config.yaml
model: "image classifier"
dataset: "pixel-art sprites of 400 made-up characters on tiled backdrops"
train_examples: 197500
image_size: 24
crop_scale_min: 0.8
horizontal_flip: false
targets: ["sprite", "place"]
num_classes: [400, 4]
arch: "shufflenet_v2"
norm: "batchnorm"
activation: "relu"
depths: [3, 6, 6]
kernel_size: 3
stem: "deep"
widths: [128, 256, 512]
label_smoothing: 0.05
loss: "cross_entropy"
head_dropout: 0.1
init: "trunc_normal_002"
optimizer: "normuon"
muon_scale: "match_rms_adamw"
lr: 0.0074
momentum: 0.95
nesterov: false
orthogonalizer: "polar_express"
adamw_lr_other_params: 0.0027
ema_decay: 0.995
steps: 16400
batch_size: 512
epochs: 42.5
lr_schedule: "poly"
final_lr_fraction: 0.05
warmup_steps: 820
weight_decay: 0.0
adamw_weight_decay_other_params: 0
Rows from block 7 of a small image classifier, named by matrix and row number. Rows with one number belong to one channel. Each number is 128 + 24 x the weight over its row's rms, rounded and kept within 0 to 255. All counts start at 0. After the name is the row's rms in percent of the matrix's.
Before each channel's rows are labels from the 100 images, of 14848, where the channel reaches its highest value: "responds to" is what is common among them. Only what is clearly more common there than usual is listed. The data: pixel-art sprites of 400 made-up characters on tiled backdrops.
# p10: first pointwise conv (model.blocks.7.p1.0.weight, 128x128x1x1), inputs 0-63
# p20: second pointwise conv (model.blocks.7.p2.0.weight, 128x128x1x1, transposed), outputs 0-63

responds to: large
p10.18 092 [119 138 105 107  89 132 161 144 146 115 146 156 127 130 138  97 192 116  94  73  97 116  97 124 136 139 122 120 113 127  98 124  97  82 118 150 133 157 104 159 126 139 130 119  74 111  99 119 140 123 142  94 108 139 104 137 123 121 134 107  83 137 136  86]
p20.18 105 [125 201 123 108 183 138 101 167 113 124 126 136 114 104 110 150 125 102 143 129 160 148 132 113 143 113 116  99 115 149 152  96 119 119  91  65 125 150 147 116 146 144 110 113 124 119 105 130 128 119 114 130 112 121 161 120 134  89 119 119  99 141 144 134]

responds to: upper right
p10.58 090 [153 128 119 122 113  93 129 122  91 129 128  83 107 114 118 101 142  98 117 168 171 109 104 149 139 113 128 112 146 105 122 127 126  96  91 158 130 132  87 113 137  83 118 139 148  88 114 117 125 123 119  65 116 110 134 181 116 113 144 123 110 123 108 102]
p20.58 091 [140 146 142 133 171 168 133 141  92 121 126 131 133 118 124 114 182 183 149 113 154 120 127 146 125 117  75 136 142 155 100 170 137 130  85 108 133 152 125 121 125 118 118 105 126 108 104 105 168 118 114 103 134 154 153 144 134 161 124 128 116 159 135 101]

responds to: large
p10.64 107 [114 101 145 147 127 156  97 153 143 139 124  93 149  94 110  93  94 117 102 109 114  97 122 156 122  91 106 167  95 155 122 116 106 130 119 124 142 164 128  96 122 152 192 140 124 110 150  63  93  86 123 138 142 190 152  89 158 153  99 114 125 149 160 112]
p20.64 102 [123  99  88  98 145 134 135 148 145 121 131 146  95 118 105 113  65 101  93 131 136 105 117 121 109 103 114 117  85 122  93  97 131  79 136 142 194 100 115 115 110 134 103 112  95  99 142 117  84 138  98 126 124 116  98 133 122 127 149 136 144 140 135 141]

responds to: large
p10.35 099 [141 160 156  97 103 140 150 151 137 109 143 104 114 109 100 168 134 138 126 118 121 129 110 147 128 134  74 119 137 135 122 153 115  99 129 104 104 140 156 129 122 144 188 155  71 109 142 104 158 112 115 162 133 123 160 117 181 100 106 121 135 117 142 132]
p20.35 100 [138 145 148  90 155  99 100 141 113 148 152 155 178 141  98 168 136 138 132 124 117 174 134 141 111 153 108 145 118  62 130  87 160 126 123  84 100 141 134 155 145 115 123 129  76 113 134 105 118 119 140 146 106 109 138  85 159 111  82 148 149 147 152  79]

responds to: red
p10.5 097 [ 81 140 126 168 159 155 123 139 131 130 136  91 130 112 129 140 120 118 153 122 107 117 149 105 134  88 117 118 152 174 106 115 154 126 115 139  92 116 141  72 111 103 132  90 102 142 137 136 130 163 107 117 113 105 130 124 139 140 162 114 196 138 114 113]
p20.5 084 [126 134 155 116 120 150 148 120 120 120 107 131 110 150  83  85  98  91 116 161 148 140 175 130  75 115 130 156 117 152 166 109 133 121 148 106 137 133  89 155  71 128 151  92 123 129 177 146 115 128 138  89 132 114  79 159 197 112 144 123  98  91 158 111]

responds to: large
p10.47 100 [159 184 104 117 109 162 144 139  98 119 107  82 106 115  73 121  80 101 140  92 126 126 130  97 170 142  96 160 123 112 133 116 113 133 102 134  99 125 120  71 123 111 148 130 114 144 138 116  81 131 122 125 111  84  95 118 139 131 115  80 140  93 132  75]
p20.47 105 [187 150 114 121  79 133 123 129 114 170  93 163 147 131 161 126 117 155  79 141 184 104 120 131  99 154 119 148 120 154 112 127 135 111 141 139 131 126 147 105 160 107 125 115 122 130 102 126 157 114 167 123  88 146 125 168 116 114 137 136 135 152 127  94]

responds to: upper right
p10.75 097 [125 148 114 155 104 137  88 114 132 110 131 125 111 157 118 205 138 129 158 116 123 115 124  97 163 166 156  61 132 143 104  87 174 122 103 106 134 125 139 118  71 160 139 126 125 161 167 111 129 111 119 124 144  95 186  88 140 136 140 130 126 107 129 102]
p20.75 092 [148 160 101 110 150 112 103 114 132 155 124 140 102 130 139 175 129  81 110  74 137 110 141 150 120 170 172 128 139 126 158 120 100 150 114 145 135  85 136 118 134  83 143 132 156 115 111 124 114 142 152 133  87 112 110 105 159 113 107  89 153 109 104  64]

responds to: large
p10.4 100 [101 134 137 105 113 100 133 139 131 106  94 149 136 160 126 119 132 127 113 134 114 110 132  96 147 135 106 101 102 136 120  99 102 123 127 144 143  98 120  84 107 173 141 150 143 154 150  71 115 142 143  64 112  90 161 130  93 107 137 106 127 147 102  96]
p20.4 094 [158 157 130 155 104 151 127 169 113 156 140 126 137 116 142  96 109  92  96 128 127 136 153 126 136 167 160 124 155 109 143 136 127  84 120 152 140 120 104 109 120 138 117 114 143 116 203 140 134 147  75 112 134  92 134 137  87 109 123 123  60  89 120 132]